From a checkpoint of a small sound classifier: activation relu, trained on strings of digits, spoken by a formant synthesiser in many voices.
Rows from block 5, named by matrix and row number. Each number is 200 + 20 x the weight over its row's rms, rounded and kept within 0 to 999. All counts start at 0. After the name is the row's rms in percent of the matrix's.
# conv: pointwise conv (model.blocks.5.conv.weight, 192x192x1), inputs 96-191
conv.3,109,200,200,202,209,151,197,192,213,206,214,187,241,239,195,156,187,203,211,151,216,194,183,199,228,168,186,199,176,193,232,172,176,218,237,199,188,207,204,231,191,167,214,187,172,220,211,162,215,210,170,186,214,188,209,225,198,201,194,198,178,200,214,204,198,228,171,179,206,175,174,198,253,198,181,211,193,178,177,205,176,213,203,185,194,203,201,197,197,205,202,201,196,243,203,156,188
conv.4,099,262,181,233,175,193,215,195,214,210,203,211,232,235,212,188,196,211,205,223,189,206,195,231,203,209,222,200,180,218,220,236,165,196,214,190,223,219,192,174,199,227,206,181,189,204,191,184,181,194,205,176,213,194,169,198,190,196,195,204,209,190,189,164,205,187,199,211,185,158,201,208,219,225,205,200,189,207,183,267,184,231,215,197,187,192,177,229,173,218,194,171,190,229,182,178,192
conv.5,105,192,235,214,206,173,186,204,167,192,154,196,191,221,205,192,194,177,186,243,219,220,218,216,207,211,203,213,218,200,181,203,228,165,199,235,172,212,215,184,213,175,230,199,190,153,185,200,193,212,160,196,211,206,223,228,213,207,198,237,189,211,202,229,198,191,210,262,235,198,230,194,161,182,230,182,194,205,222,178,178,198,202,195,172,221,200,207,192,213,255,183,240,212,213,192,198
conv.6,102,207,228,162,223,196,195,248,187,156,149,221,206,190,188,215,211,225,173,234,190,215,224,184,202,179,208,183,168,210,176,183,244,210,203,231,180,193,163,219,223,206,216,154,202,203,182,218,187,210,201,204,189,212,201,191,215,209,183,176,180,201,184,200,232,165,196,214,193,161,184,203,189,215,213,224,176,198,203,211,188,222,198,169,225,202,225,181,214,223,186,220,181,216,178,182,182
conv.7,100,200,225,186,222,236,176,220,212,241,195,197,229,185,218,204,185,205,185,215,201,237,191,223,204,159,173,207,166,171,213,202,221,193,190,260,207,226,185,208,222,167,179,215,168,156,168,182,199,197,204,208,213,171,186,218,201,213,189,208,215,209,202,203,214,189,219,203,180,233,200,170,198,210,195,181,240,194,179,209,195,170,202,216,178,184,202,225,179,235,156,223,235,159,188,197,207
conv.8,104,227,155,189,201,271,224,213,207,194,188,200,222,173,188,210,223,170,222,231,179,182,195,199,166,214,233,178,193,219,205,167,216,209,177,239,178,208,198,224,185,191,203,201,170,217,175,207,228,183,184,206,199,207,181,222,182,194,184,191,207,203,181,217,212,218,212,191,171,229,218,217,179,192,195,200,202,223,207,227,219,183,216,188,222,199,202,195,205,187,199,242,195,232,189,200,211
conv.9,104,236,170,216,205,205,223,218,209,210,202,210,165,192,193,215,180,257,216,215,180,221,221,208,233,204,237,212,217,199,209,174,178,182,186,182,233,191,195,183,176,201,156,193,198,170,178,214,200,188,198,202,177,197,204,174,195,214,182,188,195,233,156,180,174,181,208,230,191,178,228,194,210,179,199,175,181,200,172,224,182,189,195,183,197,190,198,177,192,188,182,185,189,189,165,188,182
conv.10,089,179,198,200,184,211,216,206,239,205,215,175,202,253,204,217,208,227,180,235,200,196,175,175,249,185,252,212,231,238,212,183,216,210,173,217,163,177,180,195,196,247,182,207,220,189,189,200,182,212,206,188,206,170,182,218,173,215,189,199,198,179,171,180,182,253,232,168,169,172,214,177,190,182,197,223,201,179,197,217,204,202,183,198,219,213,187,222,189,187,208,181,208,205,196,189,192
conv.11,098,189,201,205,209,167,180,153,204,237,243,217,207,224,213,228,189,283,179,191,228,201,178,206,166,179,193,186,187,216,214,192,170,177,175,244,182,194,181,244,215,197,262,206,217,201,210,229,184,210,177,225,186,196,177,220,184,192,210,184,152,233,224,165,203,199,203,205,185,210,194,185,202,227,203,179,199,203,196,208,214,203,167,230,224,204,216,200,179,205,205,172,208,157,214,182,194
conv.12,097,209,194,215,212,208,208,220,213,204,183,197,195,213,200,192,207,204,257,198,205,183,191,178,153,179,194,198,225,242,218,212,180,188,218,164,218,207,211,182,211,194,160,219,209,226,218,173,220,251,169,204,208,206,190,176,197,190,235,190,230,208,181,227,203,182,237,219,195,221,189,219,167,211,222,189,205,191,252,196,169,189,188,185,192,196,202,211,184,185,187,203,235,179,189,199,190
conv.13,105,168,192,171,199,184,178,165,206,201,193,214,241,247,185,163,205,190,197,208,208,204,199,201,226,169,217,171,221,207,203,182,211,199,197,158,183,164,218,183,179,212,191,210,197,196,214,180,249,200,199,167,226,181,192,192,212,180,178,207,205,246,220,186,204,198,214,175,223,189,182,161,194,181,211,182,179,188,202,195,195,195,178,228,184,195,201,213,158,178,202,215,192,203,192,180,190
conv.14,097,196,225,237,241,188,212,203,207,193,188,189,184,222,212,170,207,192,192,202,242,187,217,229,173,199,162,195,163,172,227,202,217,190,183,195,183,200,224,226,210,214,245,236,180,210,192,204,204,187,177,180,202,218,186,183,231,198,201,199,178,214,247,186,159,193,223,189,167,150,194,180,224,203,206,196,195,180,197,166,182,214,199,191,204,184,143,192,209,229,194,186,174,175,184,197,209
conv.15,102,188,215,196,194,210,189,226,193,209,203,193,189,234,173,207,168,196,242,185,214,197,195,150,218,225,211,219,160,198,180,201,187,152,205,175,211,237,212,193,203,231,231,216,206,233,200,202,202,216,171,191,204,171,228,188,181,191,191,224,218,236,224,207,198,179,206,206,199,215,202,184,207,194,231,189,220,221,205,235,171,203,192,176,209,194,168,216,213,176,212,189,213,166,238,196,237
conv.16,100,207,235,210,197,202,194,222,218,182,196,189,170,182,191,194,158,197,213,223,181,197,205,212,204,191,211,198,215,224,187,209,202,202,178,227,224,195,193,205,195,231,199,176,166,169,222,214,152,188,214,179,172,223,166,188,183,168,198,184,198,200,201,176,183,199,205,179,238,217,230,191,208,227,203,195,187,202,220,209,227,174,203,195,201,197,181,190,191,213,225,172,249,156,232,234,193
conv.17,109,190,197,201,204,220,229,200,203,213,175,172,209,190,165,195,230,245,209,195,204,178,231,189,158,179,201,222,221,180,222,221,194,214,243,189,190,223,214,167,185,198,196,206,176,198,204,200,192,205,187,190,207,200,219,164,193,178,204,214,178,169,139,221,220,214,181,186,191,213,235,229,196,195,229,183,174,206,218,239,192,190,182,192,171,171,201,188,215,186,190,189,195,207,205,198,201
conv.18,098,200,188,212,177,204,204,232,193,212,190,150,222,183,185,206,184,213,196,212,201,203,213,163,210,209,223,208,212,220,209,178,194,200,202,246,203,162,210,211,208,217,201,170,198,247,229,187,208,203,145,215,192,217,217,222,216,199,214,191,177,204,198,213,158,241,216,204,206,166,168,202,169,210,210,185,231,183,233,189,195,176,194,211,218,195,220,158,191,223,205,201,199,195,221,185,188
conv.19,100,192,209,197,188,175,174,185,197,168,195,197,192,194,205,198,212,195,253,189,226,213,179,173,220,190,171,199,178,188,217,216,211,184,195,197,216,240,159,182,161,227,160,193,207,211,175,197,243,177,231,236,185,199,158,193,183,237,216,188,226,223,196,207,193,186,201,205,238,207,195,205,199,226,214,177,171,196,233,186,181,189,185,192,195,208,194,201,171,245,169,219,229,196,252,210,167
conv.20,092,189,204,226,207,185,187,186,225,243,221,162,242,209,153,183,178,197,182,217,214,215,219,196,171,189,233,176,190,204,215,199,180,178,215,216,215,187,204,258,188,214,202,232,175,233,226,176,175,224,202,177,227,224,206,206,205,205,220,208,196,185,187,211,206,212,200,200,189,206,177,182,185,181,185,219,254,171,220,202,239,199,189,239,187,204,157,189,205,215,188,199,142,196,194,183,199
conv.21,089,204,204,234,201,199,211,214,175,182,164,193,190,219,191,192,218,177,171,204,212,213,178,200,195,195,219,195,225,160,164,206,199,179,226,197,185,180,196,176,212,231,193,181,199,185,177,199,189,204,204,180,224,181,196,165,236,199,209,221,233,214,195,175,219,201,194,207,211,225,219,209,194,208,215,228,178,212,224,209,208,191,231,204,234,167,187,208,200,191,188,168,175,198,160,205,182
conv.22,102,195,210,157,198,201,227,226,204,183,214,188,176,198,192,194,202,166,235,216,213,168,177,194,173,217,190,182,201,205,176,212,247,181,192,199,225,218,188,176,221,210,210,159,246,233,199,231,206,202,193,208,202,212,175,210,197,211,221,158,208,190,199,188,213,192,200,181,216,237,209,184,192,196,175,205,204,205,240,194,202,175,212,185,189,170,189,226,185,231,202,183,213,208,164,232,190
conv.23,099,187,189,239,191,190,161,176,228,193,187,196,212,181,221,201,224,208,184,169,250,202,195,221,179,211,249,161,213,201,199,215,223,191,224,187,231,198,192,215,195,199,212,214,200,198,201,178,219,195,225,209,195,213,234,216,197,203,183,221,167,184,173,242,205,188,210,204,218,149,192,202,231,193,231,210,182,153,196,204,198,179,173,185,193,205,174,209,193,177,198,207,222,207,231,216,205
conv.24,112,195,187,187,185,226,152,218,222,193,195,195,214,210,212,223,172,199,194,202,217,209,202,206,205,172,201,203,181,183,227,214,215,169,172,199,183,178,190,205,243,177,208,230,210,222,200,212,182,179,173,204,209,166,225,214,230,216,222,241,204,179,208,217,237,215,200,211,225,172,168,187,193,243,164,209,202,171,201,193,224,197,198,190,165,212,223,206,178,209,178,226,240,226,205,228,176
conv.25,108,214,213,202,209,213,193,240,182,220,204,200,218,215,216,214,205,174,231,194,174,192,171,203,178,201,202,194,206,227,215,198,203,173,176,224,187,184,214,187,216,230,194,168,235,193,204,201,188,182,172,174,179,212,202,227,214,204,170,197,202,180,174,204,222,198,193,170,235,185,174,204,176,202,194,213,218,217,239,201,172,195,195,164,206,165,190,192,224,178,199,177,228,189,247,199,193
conv.26,103,171,200,185,225,229,189,199,183,224,225,218,198,169,189,175,176,206,215,188,242,199,227,155,224,193,175,217,204,200,206,234,190,177,160,189,175,188,194,188,163,197,154,213,170,206,224,204,214,192,181,210,247,182,188,193,173,200,217,189,219,193,198,209,177,202,209,203,190,215,207,211,193,181,200,217,166,201,218,189,187,192,169,178,192,241,169,167,233,181,219,218,222,218,205,212,182
conv.27,090,210,192,201,231,173,194,213,172,170,217,209,218,232,203,157,231,190,224,223,195,201,176,201,208,201,215,225,207,195,229,215,169,208,242,174,191,232,183,169,164,211,207,222,226,220,191,222,210,207,215,206,222,194,220,244,191,192,180,232,211,204,166,183,206,233,195,210,221,189,190,209,199,225,233,212,192,207,181,205,201,176,166,223,172,184,210,206,201,194,229,208,175,180,207,186,213
conv.28,096,205,204,176,181,184,186,186,232,213,204,207,166,200,222,179,216,170,211,180,181,190,227,223,183,178,209,201,201,211,186,210,230,187,223,197,200,166,183,204,169,199,191,187,216,227,207,196,191,183,217,185,181,185,176,213,249,209,183,206,210,231,213,234,180,157,190,229,225,186,229,207,194,164,202,197,226,236,185,187,228,174,170,190,206,184,185,199,188,248,190,197,190,205,204,183,188
conv.29,109,178,225,205,199,202,198,207,200,196,184,217,174,202,217,155,206,204,172,177,226,225,251,191,196,216,187,170,202,157,219,219,192,228,216,194,228,196,216,232,184,230,207,214,222,211,201,211,183,182,191,196,197,210,209,214,173,191,219,185,211,223,175,166,194,170,239,192,188,216,190,181,207,191,212,184,198,207,216,179,195,168,145,220,201,176,236,186,203,231,178,177,189,183,218,200,172
conv.30,098,211,180,208,238,218,221,172,180,206,194,222,179,171,180,218,171,209,166,204,184,188,201,231,202,208,210,218,239,176,170,216,205,223,211,179,208,210,180,243,197,169,177,214,193,209,204,179,230,205,193,206,196,233,193,196,199,226,233,199,216,203,145,224,197,218,188,207,181,174,183,185,185,208,209,205,194,213,211,209,195,188,200,208,184,207,185,243,215,200,213,207,203,165,201,201,195
conv.31,095,194,180,188,223,209,177,223,203,216,258,158,258,236,219,225,223,214,176,200,181,216,180,210,208,196,199,183,239,236,226,158,198,165,199,199,198,187,193,199,193,195,198,188,212,185,193,207,223,191,198,209,187,203,229,229,169,208,181,188,167,215,184,214,179,168,215,208,172,196,184,216,221,178,171,189,166,196,179,231,171,193,185,219,199,215,205,198,184,208,236,196,234,213,189,192,180
conv.32,097,199,191,156,204,167,198,183,184,216,215,174,189,170,200,205,223,185,241,189,211,205,189,193,158,234,206,220,191,200,183,187,221,220,194,168,202,190,181,220,195,198,188,164,189,232,180,224,188,193,183,198,195,194,206,203,181,254,222,225,185,216,214,199,239,217,193,201,195,231,209,196,216,242,168,178,217,188,204,239,194,227,181,194,202,209,191,197,233,214,225,193,209,264,207,178,188
conv.33,089,222,189,179,202,221,193,161,184,206,210,221,191,174,204,204,195,190,208,198,225,192,170,217,167,203,181,211,183,159,213,199,169,225,174,197,175,221,223,171,180,190,194,189,205,189,222,203,221,205,169,207,183,171,179,176,183,185,220,195,204,216,168,172,180,215,216,196,207,230,185,173,171,218,239,202,196,185,155,219,214,209,187,182,202,204,211,230,217,190,178,209,177,207,215,199,180
conv.34,101,189,191,186,188,189,202,181,201,205,196,229,188,195,195,222,190,174,179,194,224,180,213,202,211,143,176,222,174,168,213,185,225,192,205,215,238,211,211,195,195,207,180,168,185,201,194,179,231,219,215,241,168,204,186,211,177,208,228,172,195,192,189,231,206,212,232,173,194,195,182,216,207,238,187,209,246,168,191,197,203,185,197,215,200,198,199,231,195,183,194,231,228,234,168,164,174
conv.35,101,174,211,217,190,184,178,192,239,217,166,179,221,171,187,199,235,192,243,170,210,226,201,151,214,219,205,192,205,225,225,189,171,193,202,184,159,220,205,187,219,206,170,190,207,175,211,233,193,208,204,217,201,205,221,225,177,192,196,192,205,198,200,212,230,217,204,189,244,186,197,218,185,224,183,208,213,232,188,206,205,249,196,212,165,215,187,167,164,194,243,191,202,188,200,185,183
conv.36,101,205,203,216,232,215,196,215,212,181,194,207,182,196,165,213,196,196,222,180,223,263,206,214,212,176,188,197,191,210,243,193,230,188,213,207,205,220,208,227,209,229,187,170,238,224,184,183,210,184,189,230,210,187,188,190,225,177,195,215,217,193,187,204,203,213,198,194,264,217,209,191,191,245,175,179,200,196,186,200,200,199,190,222,186,193,176,183,185,204,172,218,172,160,226,225,197